config.toml
train_examples = 90422
crop_scale_min = 1
encoder_norm = "layernorm"
decoder_width = 256
decoder_norm_position = "pre"
decoder_head_dim = 64
decoder_parallel_block = false
decoder_inner_norm = false
lr = 0.011
grad_clip = 0.5
warmup_steps = 250
Rows from block 3 of the text decoder, named by matrix and row number. Rows with one number belong to one attention dimension. Each number is 500 + 25 x the weight over its row's rms, rounded and kept within 0 to 999. All counts start at 0. Numbers have three digits each. After the name is the row's rms in percent of the matrix's.
# q: attention query (decoder.blocks.3.attn.q.weight, 256x256), inputs 0-51
# k: attention key (decoder.blocks.3.attn.k.weight, 256x256), inputs 0-51
q.80 106:544490513481439517477495454470485472456549513515520498516488527457509475512483447489564489500563502495465490526498447527519495480456543488511509507465514487
k.80 108:524515476550543541504513523526490495483474480531461517461526462513504448495499529456484482495519497542522499512500467505473510510534470496487456511500527541
q.81 104:525484479522497509486495542512501505506475504527515481496546533521472513465469491488517496510518505499498541478423493508478522540515536532577497520516519537
k.81 101:488537522503543531521555504510500533478482501532508504533480512525461505513515521442510477467481490478473511517510455449504499522479522515447495502455522494
q.82 107:492502511509459533487516528479517519507456527511500511481501476517470513525524505502539519506543507470492486493511522515497486481507509519482484534451530549
k.82 102:506521500510538510482547473511547500516485506475442472553492486496463484479475462523498475473500455490473540482481489453476497524536537505516518493547539466
q.83 097:505513496517514457486530524473540502475534506516525521497489516516475505483509508491524541466462512477486500490513539476542458549475508504503508493504502507
k.83 105:503509475439527497464517536491532505517494552465485521522484486523503520464496496517509472523532497535477545479532450567488524473507506511468507503486472532
q.84 109:464536512519531541477478509478529530473487486547502514504488489530487491489487526524500532483463490525541483521479524532480514483493434495494469491497514528
k.84 106:492479487480494444474550507478531474498544482449532480530525479468515496545540495516516526468546508510515512508503453497505491535493549502493515557474462505
q.85 103:483478518494490483489473557485507491514511485519494523487543491490459436485476491525538505505469563478493501447487530541428547489514530447503530517480509529
k.85 107:504513534512504556481509432484481479491517484518447502503485525515501482445515497510496479505518474501419523533503483499524423534470499511505517516511508465
q.86 102:475528467512496496493470528512513494486474535476474521491504461546507498522509505486473505545488456488473503506510503509460493531520502508510482505525508467
k.86 107:539505485517500533494517504496540519490532502522492506504510534523547504468450479476531493515487522456481500534481462464515482503555482496490537507517509497
q.87 111:520507505492478508517459531534521532503494474459515501464553493496498521500510494486457533525533489490528549522529515523475510513528520489505494476520478508
k.87 111:473531492527501511515476453463493576487457474506514491516527524515503494526493517514479467505504528521469504547525503482523531506499491505491463501500517505
q.88 102:479537465512507491490481531492518490500544482505495533469480502484446488484517506507537557512521512509459527516504488477451447490519515503484496490525491515
k.88 101:527522502485498486487527468510501531521529514485495497461439490451536492470483473492497475506522475481511565516548474552504479471510475492496515489504459484
q.89 115:473475473526515494479527495525499499575485501479536528470503541496507561523443475486497490509526475504466525485469483486475471484462472527518488494486527448
k.89 111:486500486503483455504494526464523560482500512500496504504542465478491500511523514539492528509454543469517534462503498488536550462504564486479503497532477493
q.90 097:537459499491514474440463506481551513497497543559483495482459516463534528552495521536513527489514496518528509503505514502512423484542465489472480543430489494
k.90 105:456529507511522487442511512460467472469517510501497489542510516501481516506534523550535502483482487495477565535509518552524457482508501536488539457467541503
q.91 101:481464549477502485527529469500440472466518509531549502488506474516459483500464546461552505532476531530465535473483508479489455529460472518529532491489521498
k.91 114:498458495519517506482504523560520538519480493513485483521544491516561490456495479479466449492521493452473516464499511505517490498522479487503502515512490498
q.92 099:541473523521460500485481519509540508501520503489477496540501511419500556530513533490459539481480520503522530519464452508471527504516503529485523556510471451
k.92 109:457492498470492454510509458577470520470493511500528513463571561515493461459515527489509507531476477520512450494511510455512511524513471545549500469523513497
q.93 109:451486504536552529527460505505533524523479487484467515515507495512471499508472489523504535524466485519539466503511511465481565474480442530491520541520472491
k.93 107:482517522516520471482490475547506492503528504472508506501511466507500541542489517525516469513526494529491479495542494445481475534462550547536534488518480500
q.94 099:527502503577525470490484517510485496496458519487571529509487495483503499531514496524505525510519502488498560526462488496540488506492501522506457512461505467
k.94 107:481496498494501445509497493480482527523525473500487486536499481459469503513497482477525508496502493466465510505518476557474495478521475489501490507478498501
q.95 108:468455531492535466489469512466490528527524438498496511491533499544472497492489456476464503558500495484501464494526534494520542545485529466487514495498531519
k.95 111:531508499543492536508498481502503461459497508488519471512494465488491522476501436549479489487564509516515480509558500488477495509468504497534491529496482505
q.96 109:480516517507528488489490496500436509515497497542499499475538492503504511534513484470517531519458527498516507464528495532543512469502482519533494496485495490
k.96 097:467502504521474497499516525495504510504488504532557520513499513491544503475521506541454505483512486511568546538526482477468492486498450517485526490532472492
q.97 104:499451479448495498508508488461481465511507513461502458501458522468510510504526451557495480489506502524461476542495520495511512454529483518493517464565488503
k.97 109:456481485535512541514483469477453463462506495536489472543462469502467501526497484533537515510490515516501502499488500513490521583494477501552480455526500556
q.98 096:475463490522484514516473548516477469478422478524525462499508481507525531469454515487483459486493504487527458500521528500518551513504506492513467470480508487
k.98 102:471525495467481485480528468542515468541488515533481470504488522541495496517411483513555513554522514512522542527513486518515469429511498504464518533472496495
q.99 108:550484480535525526506515524518542486491476519483512490522519514553476478440475521467466499521520507520480492482495511537488519517442535506509492461513490545
k.99 108:495500496530524513533514519534486495520473531524487519520484439500494475492502453505454495523502484474523529466506472492447509476497459461485537498495472488
q.100 115:536472519457492487503496432541522510488559559508513504509511484499508535550499504458508539496451499481476498550510510490518510493536450495543459533503479488
k.100 111:534500500510477569503507528483531500502483494497532467497496510518494512468483505555527458498489470538492513465444500486481529512507536539475497471516530522
q.101 114:508474509526483524501482536460510439499497496485485504491487445500478520504528505513473505474565497551507492485496528552482471499525516519465526541473513514
k.101 106:470489496467523483527516438550485508489519525541513460527558522494498505489452498478475504468499470472499510521514458463481511484494496497516466531466538564
q.102 108:500505469500561505508486501524512526487530495505509454517553452518530523522535468516497507502522499497501481454527439523510511503486435528503511458519526473
k.102 113:497493505455540493492517499532491534481534484519484507467493501492514477531497526487495445525465479483478436465520482464488531540528470484506505540515526521
q.103 109:508482503502480543494530472511532555523475490451499506480516480579508475444495532443508508478499480509459491503481487493478509506514498493502528545507503550
k.103 117:466526538498468481507467473441497507496522513508481496537474520501538517549509504527464526497496488484580492502514508513495501493495509531472500503506492471
q.104 120:515466526506558474515499516485509528488504499527498508524492480514472561506526468525478487494496513502459515557478454483521523465508486492489505484496474485
k.104 122:474544484568483498466513503488529520462504474491468503496502491529463499465502488452516498498524499493540512512504463526475510546535505483521534490502504479
q.105 105:560462489511521481486469509517547537499521542532489473544498475500483483470455532472514496499526509515506488555523506508486471464497506476485488479518457498
k.105 106:520499497452543469528561484466489459506482448438481429501530483529512488525529473537501433536466509510511496497469501515533502503525545559491501487517460499
q.106 106:490494493526508478487509448492509494469497524534508509497445471528520527570480519493545520511527486510501528493514486472484484495467501515488525513477514499
k.106 106:473511493506481502494492470509533529499463484510478516520525500503509465475501513526547471487509506473501484466515472515517478488540454487496466524495489496
q.107 115:488483502483488477497537492471467487551544473444515487466482487453484565460514509519509472539517485461514507557457515486491511491522499508487511480490476490
k.107 108:524492537486514529512484508527544472500468516549514531563520502522484540519463466481470514506495516535454468474476511490497504505486520486494458492521473521
q.108 112:520495507512488513533479512543498566491527498546471482509512510552485478428504489511476529550481521517487474503550459549509493535443506490520513510499450517
k.108 119:496426517478531493518512461510522486546527474457483505453507495494497476499491444511489502505528477473503432495516496514520502535520507466531484503547494490
q.109 099:520498514483496501498490511508507479515525541469501475517502503504471461529498481486541514469522481490496482461476484495508517471534565495526531469522551482
k.109 099:496511485498499550516524478537493566503481478509491552492511513534488467474440464474536494513521500486490476510502469488520508483511492504504488499469554515
q.110 109:466483501543505537463511518477493516558484487495496519524531502505499489489511429507498534466531529550515503463489498483506533491502498481521501496515520548
k.110 111:529487488497549496507538454513506512480507479478507531484567557472467532519538520498420541494513494473503496503554516481502492539463492504509512524529491457
q.111 105:486483454515482541482554538471537532505491466535531544501486498491485481482478512435485488510473499518519484479514501481501502502513513547494446468462460502
k.111 115:493550456498514533500528464498494534480529518502544476505498527550505537505522530519505490468510493481494506545509499500537470496530509533490479513492463528
q.112 100:498543514523490543517480489454464514520469506554486511518471467472535476512489501480514512524532512518478498521469503515461496474501516501468462500526456546
k.112 101:516480493485496505507484490515493457514502520512474528482448507469511497485516452504503494510503459445482493508487457511522507461488486455534504469463500484
q.113 098:489446487487474449518497479514568503507476460520478492520475493512530525507432492501485483527515484563489556526506459480505502494511466556485503506445480489
k.113 100:502467484478517485515490535493456518469503484474517470552496486519501474505486523527524508514541513458532486495508527504515489496539460495471482469520495542
q.114 100:515521496453533440489524527521489444459492469482481519440464483488486518498492520546463462460524509500493514528513505520433524526502513543551521512480484506
k.114 094:523506522530514527459503486515494494555517452502526478535516489524474489505466484456512487506498469518496505476477538538489475481539450518545491524506486500
q.115 105:487463507499479517534507463461475470567470516523506529526487492504494489521490492508508531490520535544541507515522473498503508533459527477520532499533497539
k.115 108:466517459487506521527469464546479495514493508497509471478563503522470475484460529471496530476489502486522504474502496510517466495477520537458501561500481490
q.116 113:525519529462467500503488462493466517515520561489493493498468523462515493460511506500539500541493510527515500480522494515522518495546483441518451509495494446
k.116 109:499510502529539494522497506474476528519467470457518505518487516430449514517486471512452507469517480488520494474485498464505500489488496515510458497461538511
q.117 103:508506532503488498509519479469513485536463473487524542519499472456477554467488517529510561497512510448517503462513532532479498494516515520514511451507479520
k.117 106:469477491529538495490523523479514482549479501499514521519525484499464510506528480510502504522479505481438517487475487484523518500511529459509545483460469505
q.118 105:503491476457481498540492478547518519494530458507505478533512523555490502510516485468533498474464468525451481472483537481474513516522469488477509562495509475
k.118 107:447473494528501535503463475482508501494512509494516517520545497485538498539562486479484492526511537483543470464502503479472495546480501527516524510480492496
q.119 098:548500495480518478480498488475517497522492419468506535499464556492495511531479490538471497514534471518522525479517543534507520565488478514477520446511497473
k.119 108:494489519460473511502449560522492496539509504474494481487485524491477504511476511477549507532476510456477450504441503469472510529482526499481485507477473476
q.120 103:507475463460501488496528547501504517502520552472521479487515515505522477511515506509507476505496528491468490519529500541464505541501518524500534452521486466
k.120 101:500528499519480503535515510483469519531507471512468492480458523569502519501461495519491525470556447520486478502487494474466512527556518494524485510560499513
q.121 120:512501535486471534493518470519506493487493519495511512471523489517501481519510504485548519450510509447484464465500486539500511502485521478548528534498520522
k.121 124:506500499534495541454487533448510487472528500504482468516499546520491497518482503489487454549462504512500481471437494503532505506523517512501501519503515487
q.122 101:497496470519514521505479506491502534540495444462489489508473490543496454494482476470472522458530483499517473525484515479504487498509483474478469469471506496
k.122 108:491444523497502537485456501520500548485543498485501495507494508488526502512523490521503522510498509486517497484481498519553480511495533493560495482509478502
q.123 115:495511488502523521480517497472509527484543482511479445475529472538504447505516505526457501508430502508527494514501487501515492492470566519480549508518536492
k.123 113:498490510484517538499496486473513521526481474525509515507546555496558471490526500521552510529495496465487509483508480499486524535528510514522467534508499544
q.124 107:476485500525498498558506495483504485471497470518507519478484516509528504546499466517532505484486549522504528497474548504535468490476496502512468504476507436
k.124 102:462519468480470446482480529519493509504530490477533480501499511569486523479478483485481504477457472495526506505480499531503520455468474515519550491510506508
q.125 109:531485476525492507513459499514499530480479550479470515512474504495515498478528533485474524489540485511527519510538502530471529530516473505484530486483493575
k.125 111:473495460516536517490541469517476501503509461511518487518503573518488484527479507518495516498499503522511490543518518469553476478497530537516506528483474517
q.126 107:497518499526497514482451499468547512515491524482507477480518475485490495532514511484493427536512539486519493543521490497508540516504524476492521557498481509
k.126 108:547505478498511500535520478523515464504484453493458495488492518515484486459525474533493532525497508527501507502498501512492474454501504554526449462514488507
q.127 105:485502500498457539513493503502480474504452540516512517526488495503469484490510464484548553491504509497505491461484559478504504495516465484501498506464503499
k.127 116:500531498526511463539508502482518503479523529511506523497533523486542456469518519527476507515457510491461501486474490477530484519533489502469508540466483510
q.128 106:524553494491491511497494545510523497453487494533503491500492497512501504516506467471496477500474438521468480515503483518538463499492476533491527525522509520
k.128 099:496534493501476511497497489505528439507481491476500520566509517470437493477439491531455508482522502475505485467528456507497510488502501521519484503482518457
q.129 104:493527508505497544510473481528516544537492450498507475517499466509530493469502472530508532499485483437520502529477504526504484481488473447494557475496528505
k.129 105:503527486494502502526483521474527427503546522471473499491519537503486497480486514523517496501534507511531504520468502505455468505462540470477479496508481467
q.130 108:502482480481515457501538492473471513518579523504465451495503478452485506494506501526475480465495503475536541533446456504511499512546487537508492494539523489
k.130 102:514484486492535516478561544493514529508493504499534529462480505528464495535534554507473519546479505533497482494517524466473537514524505514526517483475522486
q.131 109:497525505509450546454522541459521482523489510536531471495527533466532479469512513486471512508465496476508507525514491510531542527478534457511452509484538496
k.131 111:487528518506471550517510515477466507499484529525490513498488470503523512536501481544509533472493507499533513528458472461507476450517484506497556451475504494
q.132 099:481496496488536492488492541485527498522472479488484511548493481493458525530513495478515504508508470500501515491479486434490488457478526494473492499507453466
k.132 112:433482490501494479507470472472529462490480504475574496492472511467509504491476505449479468467503518474499523507537509512498497520533488468521463517493557486
q.133 103:476500554503566514462532510506475469484484536529515510507460541454475513512511496537550525518519458519496498512488480475471488463514466470538495530513487492
k.133 111:501462534472501523511563478498512439521487488528485550490482530515498506452502473529551523479509540476485491472564523495480497526509525465498434485485511503
q.134 117:487470515476503510534515478523468468548480507549474539482492480516475512531497530509515467536505522480506537462473547492467485467508524495505514496499479499
k.134 112:522518524496465467492486522516528505497529511482457541502488496456499489474475513505530499488530522488514526508509530492543510515478535547521526482495508484
q.135 103:506518506477506469481497461502502523518535522514472496492500534502511499502441494487515521503443493511487502490524507481500510499525498478488503554513510517
k.135 104:479504441538483485525493491489507508514530516476474498467528507498443503489514519498522539471468521517514510507495478497483486485543500505446481484517482533
q.136 100:490542492527526454506522511549482503476496504496511502482525563450504536510453494520505518491461531543468490445466507516490462533513486517478494492545525489
k.136 089:520467533510500520462528518515449487507535493473463541443548510463502490481479524518501462515495502524513499481488537494526506486497503508505487499459503467
q.137 107:478520470475470494524443534465469503483493525533526480522468524484434521498487505482496508501524493505491483525480491527549485510523495498492517540504568540
k.137 104:511489485497495547475488489467488441531482467499456528482534495476490549477506535481491466518551463487507528491483473492458506465479544522505490536498488458
q.138 093:475469505522516503500522538524498485490530501452544476479467508497447520503511527516557498520483491490486494522496497547520511522529456478490486458516540492
k.138 094:484519511492519476520543477464516495499496522492494510504504482537551498532520521509523495460510471496512491484519518501470528515553484504531505513439478504
q.139 091:514475476479468493501505456509496487527467483468499499499482465508499485516503523543499478510524466501495509458527517524488520512499480487487475505502464509
k.139 092:467477462488519501508509491545492514494502509525480479510505475513517454505530517451502524529517503525507530485505493479479524499475495479485519467514503516
q.140 102:497496540473482500500536516487508498529472518497488467486545481474514486528507496513504477519513526534505506436526466480509495483522479513534523500513505480
k.140 095:457465464486491528512494512525510497485508518515465505472527514534513496497478507529514485458492513467458488518509491498504473445559488465489496443524469465
q.141 089:476499519524499502497482486538467499532540477550498528504481471484482454502466544479502504479535544508476474509473533470502513498488513526514495470516485485
k.141 090:461532510482492525466515503525470498489486493520514446508524459479495504496516485480449535499492488477509526466498487477511533473490495492479527513430559456
q.142 097:500489478566521548510469490495499518469530496498494515509489504543513511489493489490445506530506522444485515479498535518493503465460543511543479520527477532
k.142 100:499509494530516534500475521485558518468502444476496502511519557512507525473498476505500497515546521491496499527480501552486534485495496510480467519497471480
q.143 088:503454505490496506479534506500483493466504490477512487476501482495520521496508470451505492504514495510527521453508526528527514507514514527479518460501506456
k.143 088:466565456481523498441492504520428509485517503520468507466485523496498494534484553528528465453482509518493481504505495496497505506491502508466479503463485495
q.144 097:480452505495519484529484481495522444537549477553512508499505501508469491498495481499486496478462531486499450514486447494461516472499529475507429487497447474
k.144 095:520497479475523522550498459534496514522510506486519461489481498514547504490577499484467490514466491481495528499501508449499531503471519501477501472490481551
q.145 097:459506477466477540456510488478495503511532510501481526499469529482535496509485484531496494501476504464482520480478514497484479496429442503504459485472540485
k.145 093:494481515528464454448506466515469510501508541441537493501503449508536537462505571463490523529504483536478467536516515555490491502478525462519534556468500517
q.146 090:500484531480511530521469531496537507434511560511492501504483562493463508530533516547519518496481471502474443546482483512508516512472517516535523476469534492
k.146 097:456523468545460480526500477461491507523534493517492499480462500521511489508521474472481479456503535509540501479496519544528512559500546537486520506515476510
q.147 098:495500490511505495472485515484524476450526489503474472525455466509479502492467498503541531530485453502485518456516485541544507530517488487487518527495515476
k.147 100:487484485532482490491482513507515481499483507514488494452487493528498524494525512497532495434514464517546476552505467467509537464482482531517560487482466528
q.148 098:502525484540504520520507471525483488493500507519516503532476508482523520532500514481466446498531481504531512476507496497484490491491489518498493512503481482
k.148 098:468493532510459502524507476530538486479521472515488488548484515476499492549516489542510522520554482505483529530463518565533483497535514478524453492531489463
q.149 096:473528478537505475516486523453484505494458506474470500471519481530500504506481480487508531423525481546526511534510530504500498494496496507502475488499541460
k.149 099:526509470474477541493500510503515528481484488484523485457536531491537508473502464463442473469492490475520518506518493463510570482522512502489491502455483491
q.150 099:506496479503465467464468470554492524501511475520497512535484470490507536536522490559482499492514483486467466536538506476520540475529459491510492517477531515
k.150 103:511472511526522508491469503484469533509526440541515457505506455467524505501475491494501514504497483517521495507501521546481528506456504500472517463508493487
q.151 096:541539503478484478505501528478495464489513499503505476482511471471490493525504478494513481516540449507529487519519541551472512466500482566497483502510521551
k.151 101:511513473511500544499459473502493480540500503526474510532500525468523478487507538453520515502493509496494501490478500459486523548488524472456480468485545535
q.152 089:475469524511489518509465482483474491500539499509519473501475478516517506496522524474499499452482519512478524504512500512557499501483563542492522500504472472
k.152 094:500475510488492513559522482506489530516454465472518485494497529472522489493528500502457487475523524503519484533486464455494484462517501507513501463470484452
q.153 095:486479481506525492503493512508494492429489506479513481463495490517496534469535496505475521501501479550492477521531514521499471506498494475513464528515498515
k.153 083:501473460488454510509481522472495519566466517539468510511514537508476483480501518499459502509466496510471521442502456520501506509530499515457489497529442502
q.154 094:534461502495502475472527444500515508475479483487522483491500475539442530537513508478525530457531480493503510449503487495516504472454479511548491492514483483
k.154 096:486471437486454513514534472546503494468424510503512547509561531497488508469444475524503498499515547535480484478529498526515484490504492510518521504504507496
q.155 096:518519529503502487491565482527476503510490513506473487474495473514489515517477532523491481494506498486507487523503477519515493508465498481495511537426536541
k.155 091:515556472512472543523497481561493527492523491527476498530524497524529488531494511552507515516456511504493523468524534533459516519473498480494547491475516489
q.156 095:530500510510494510448505483547494499572529492489541477505486496499556476494484470473525495489513476508511532515522457525488491534496499526487509478497557508
k.156 094:474525521462500506510513500509493534535472527495512470458452460493492482560543489464502491558472487505491514503437547498484497495467477473470451515534523464
q.157 101:568532497485522521498436498513523488454493498518478488510527442529528542496557480516508464544530485503502463495500519504439465500443518473535563492515491510
k.157 103:512519461544500558481480550490501490509497544484485496511495501506504478519476490483513508514514461491465492539517516535473480532454517496520463430540524525
q.158 097:495534533507513525483491520471511484447529520495511491515509517455571518493542445468536500529514464497466510524502496495508478501492469503473500460469512495
k.158 097:501505507518488488465473485514494469494478512484465498486496472498510480482494505519527482469515540507456483499500509485493459526467495494526507433489551511
q.159 093:509498476502504507503536500498501513457520477539535527496458457497482459540469495502494463486486472503502475542542502503484490495510509471506440494519555546
k.159 088:540484534494466498510497564503486534491507486498467463515481520483531529514465491504520485523513499482489476470500513519519517519463510516515520511543527472
q.160 113:493508508482482523521485496458488476472559526512522528485456542534470472514458508512534503495499479452487489498517500513520494508518513485465438504498498471
k.160 114:502524486503526483492463446528539521517537506464501480452528520474476523523498489531483509502490490511501522509521471494498466480538550512525500517505493482
q.161 101:533507505495479504445516496532526494530480524491482508479518474507424483467513560525473509528508503531563494504506512489479514516478502527547455482473492481
k.161 119:483482496478519457492511533474509449464551519508511524553538467539523486478477533485490530495560491461512502501513484493487507485510471477486494512514526505
q.162 110:494526522508489500501485497527519508491496520509529525516550483514462422524511507522521483484478509501515452515533540488481533530496519486505515487487504536
k.162 110:516491508519513485497479484554512495485464490488491485524469495491504478489473489459507532505527496516475475488505493526498463488536521524497459495468540495
q.163 104:506500483535466526502516513477503525465513523443532541507483476490527483496544526481541508532535490505535495474517513506510504515522500481508488475481541502
k.163 111:499486473482547479494502479526531486520546443531484457496557480514524486510483531491443473490477502504482500527505527502536502499492518453516460540486508461
q.164 117:513478519470496477486484524502478491541463559480482526474474471527524480416472532504517497521510441522447507442499532508490498518484507488498472488479534488
k.164 110:457558505549563538474518478583518473515517505537520502500486514479497537509556504513521470501541507488507547520526475495477472505517498514504471518442488518
q.165 110:520494480531517524535518560502461513485473516488480507520503519519440518496514524470504531534513512562528500451517525504455478543461556477500471479529543494
k.165 116:518438542495505486538549503536488455505555508498497473500519516496452502450521502481502475529484460507521550507499527468522480484479472537532499560482506468
q.166 114:512505492507496515522535458551549542509454492520503490495483523492506511524548439482488520502488475515488521496527484497495492460469455480459514527480481488
k.166 108:513474474476504501535523504545533500513502511505525514507563483499518480559489509524514537526480501493503511518487528474489506489530500441514464534525491518
q.167 105:557503490459494529534497501495520453471481509493481512501482472498521493492485549455477484499492485504529467519533527504490504439507528561495500578495543517
k.167 099:512521471475450477494454506533460510526518484483493530536478484522525517490517477510491480522510527517511519498469486500521465475496542476462516524512473512
q.168 100:489473520530481488475517474505447516501510523509512516504482502503525492506487502530499506491488471502530511504548504489490486492506470490479510511564531484
k.168 097:518514515503533486517482522469538458507490565465480475473506500486534515505508509476541500519528547520458545507530521485522478478498471499490484485470466488
q.169 094:483511493502528529542478509531547528496485540498497512493518482523526518455552518498488450530489469498508426467485507549495484532523487476513526471515489520
k.169 099:486544512473508480524426497447479480510459533487493509515440537498496503485523508482477471493512491488473473484491496507532476571524511520498483475543540533
q.170 100:484522466476476510529439509514475521468476547499490481496462482465514511546486507500483489459539454525490468491517508501515520516449462511495508493514516534
k.170 093:549486518519519516494463496448527529498495510477502479491501475497498494481459502507507544496539485465524465501469483495548485522503507487509488515505509437
q.171 099:490474535529515538505498522538524522549487500495503519505476508507493443489478471500501498480503457544511490500551489511541507504487536501499493510485509518
k.171 101:507486510544497500527468521552505508514499490481533532474475548480492450508496511483533484517491524525478482504472521515529482488481533505515500550508534469
q.172 100:502455516478524496493498560483526522508498521545536453501475547520499495519512522548489512492504506526497491514476484482488513490505502499529472459454481496
k.172 101:487495484466520507492506485504534509496492493540488514477535537489532536494506495474477527491460562472528495456553482479511490489546524490470501478488501496
q.173 092:517528530484481486503508511500490534467508496510516495477472510533542495456528518512517488505502487478513445530456497500537485483488502492520503490462479421
k.173 094:532522538541467475459536555519485454531504493495518490486526475501515539528492495479508504451522441509505504514489497497468466507476503478510507499570530554
q.174 089:501463487480491532503488485500530475502466550537502492502539501491486501527542493528508518493438493495458500514479450460460509511480479511480541488527528516
k.174 086:490500428524524491496479506486537506512528528467498512512501480494509505505501501479479526508445473489477493497530485489508491548484504509464482500518469512
q.175 088:528432521494478477514522497532519510498491518508476486503472497500521509469505536487529515534522545511538520482516452466540517533452473535493519499509535489
k.175 088:524512521492478497495478542504466516507503521488534507528485471472498482503487499495516488485510473483529535538492486499522495482501476440497487457539489461
q.176 098:531536493513432519480488529478537486493478542504545478506513502487518473459500467507489476478539499517517496484529469474524483431505492518495510505497551502
k.176 100:521448507520533477498494510522501543533498508494500517515471481517506521469465483511511489450496527504472494501513492512514469473503534477514486530484513458
q.177 093:484512527496532476486520512508470489486480476521518522538543485516521469517529507522437523507519517504488468506446482477510494466509549489546510462486505500
k.177 095:446486504542509501483508511527468536460490475500557518463430508514503535484436471511541493491496466497477465491547519485539501500504508475503491526539537512
q.178 093:520524512491524450504437492485491474495496521468487471491494500517477499450472507473500506479485459491500528517492497567531494496491533532485508483502489503
k.178 092:513531510534461498531501491471522502497527510501532487484522502511502498497457464528478474471510487470498500497485530451509524500498548509495474486525537486
q.179 092:550503470485497527505526524532539502539508429493501492541478455471543498514489510462488492510481502495503472521476460489481511439512498486487467481494529474
k.179 096:509469516492504485467546519528534530502468518475566522476481527508506495502513554529515467498498515486526495530473537488520500504466489466510479523525577522
q.180 091:479501490477463442503557459456536476481533508509502479520492495459523455487496479538535478444539475506469516471535518467487502528510463496491521510428491447
k.180 098:452495513497478522507506463530515522475456465522535483517456470470520530505513469495542483443473475549480538526518457474516487502473481454495514525495502459
q.181 083:467473513514461506498492493497519481524465510501483527468515511475509484490502528512515509504508511488483491508543486446512516525494518530474499485452511484
k.181 080:499512519537520544531518501506462455478519469533463537524497471501462455491482530502491487496496523518455481504522505491502473506472527554511500498507464472
q.182 098:475523487495537501506499495472524495514449510466475470482474502458549507483476459531505563490456473513500512496509463458502518530496513491481480545537528468
k.182 096:515463505511520490508513495509511501507540522450514511499488503486525549518533516463514482504503482541499494536533499512506532519528516494479430524483476524
q.183 095:513517544462510473451498470490533516493513441522445512508496495474487517509490499440563511523535492492490496511470464510481495501502480515498488507504504478
k.183 093:503471500480472534501498484483498472462509572515512486503488514497446497524535475492475495470558532512539508558484508510460567497507506520472489473459484528
q.184 099:447499516515524503553474491468504518506439520528500490475510502510524487463498507554503524489494548543493481476497503485483404500514503534489545508506538456
k.184 100:538514531500506472496522527486505491498547500463531518506541507472485542470499525471429531506501537472474516483493474487516523494554474520517518504502435488
q.185 100:488507499487516498450475513508454493502522551512485502513527490550466507516518505505513482516504503458485493509478496476482515460521474501520491508487475470
k.185 100:463504500521520532496536492498489508487481523535461513505498512495446458507494477489505516508429503524494480485549456480459490554536515543475520500496527477
q.186 093:483535504439511507501480475486473494504489504523465501492496512533456488501479507505542482527485512461515503515520436500499508489471505522506500501482467485
k.186 092:478479483464477490535493522491466484489489458517506501574502516513433483495481535539486512509496519475520475454525486471481467502521509531488483497481506527
q.187 095:477516496534480517545477469502519499459554498510502486531502484487527520500510520514555462477548497463480516531517487539506500520487515452503545497499439515
k.187 098:514553481518452488511478511530538462496435450543491519560485472496466514474528455481508507527536486505510514510466482492482502520528455465508529491521507487
q.188 107:455478505492561497439513480488471534486519492548473524464528506512473487476479486523498473520492533499507523486524463535513494514539478445459463531489524453
k.188 103:497524518457482505495464510513481500517531509490490482536513442522484504526504518505579512501513476505547489500538475528480561472549505460477484516513495494
q.189 102:523507495485514506530519530536536504522494496551517470517470511532490537446517462502481488539517502484538482463515502514509484471522521514511481514472501512
k.189 103:506515499525543424512498482518500519502523552538489483493492548496490493549519488472467524457496543527445523500432513527484548506479493444492534512511448520
q.190 095:481488513516508514543511481457484501521513506475515469542522516522492471499478511522467510525509466489490511492491498528475489521493538524468487514500532527
k.190 095:474516512505473493473469519522528516514475462494499479478487479474493513506453522501494524491472461460523494478491526500467499489500499520517506458507467500
q.191 091:517508495499505503512470506490452503499512440545472463523453494474502487483496493516528516406512506482510479506512475519442466505470533534499478513511566542
k.191 090:542536503507497529538473484513484512503495555489532523530481549491512484498534485486501517552535484502505541500497504491490538467518467524530515525534507473
q.192 103:476533524505513510475504479515463454487479512484498503431500488504500506527435528511518495512501496499538506575453498507542494549525529534513495493480524482
k.192 102:546516496453490467485511492521487547530510528436534502523532489491532477504515503524470492470498473549481457518531485462480481494478470470526538498497484530
q.193 102:490482519506509555519503475537464512481514540523475510547536514457503492517523489517545490490495490455495519490472504490491544482511471502500457503493508493
k.193 102:502514515463517501522514495474490497533511522471474484453496513491560480529476490484489511527512503482485501520528510455528457512518463495471475518493466449
q.194 108:502506498500504490502482523470522467447514532559487513519506498466471506528466517542524518536515463542536487549512481476481533503486473533478539482451503527
k.194 111:514500536532534527539517459460475514506536480502507498446505527518436498504482481542516513526495522525496476552521521505479505523552508519479459469464477484
q.195 103:511484462522495534440519511455520511530497485429524478524495503517469476483524497508520480497496504494481510517523471527444464485503501488484523523532461486
k.195 098:489523476469512515512490465534515491513483520533475477561490506484539511503468531523514492510485525511536527508543484508529550468483493489537496468507497490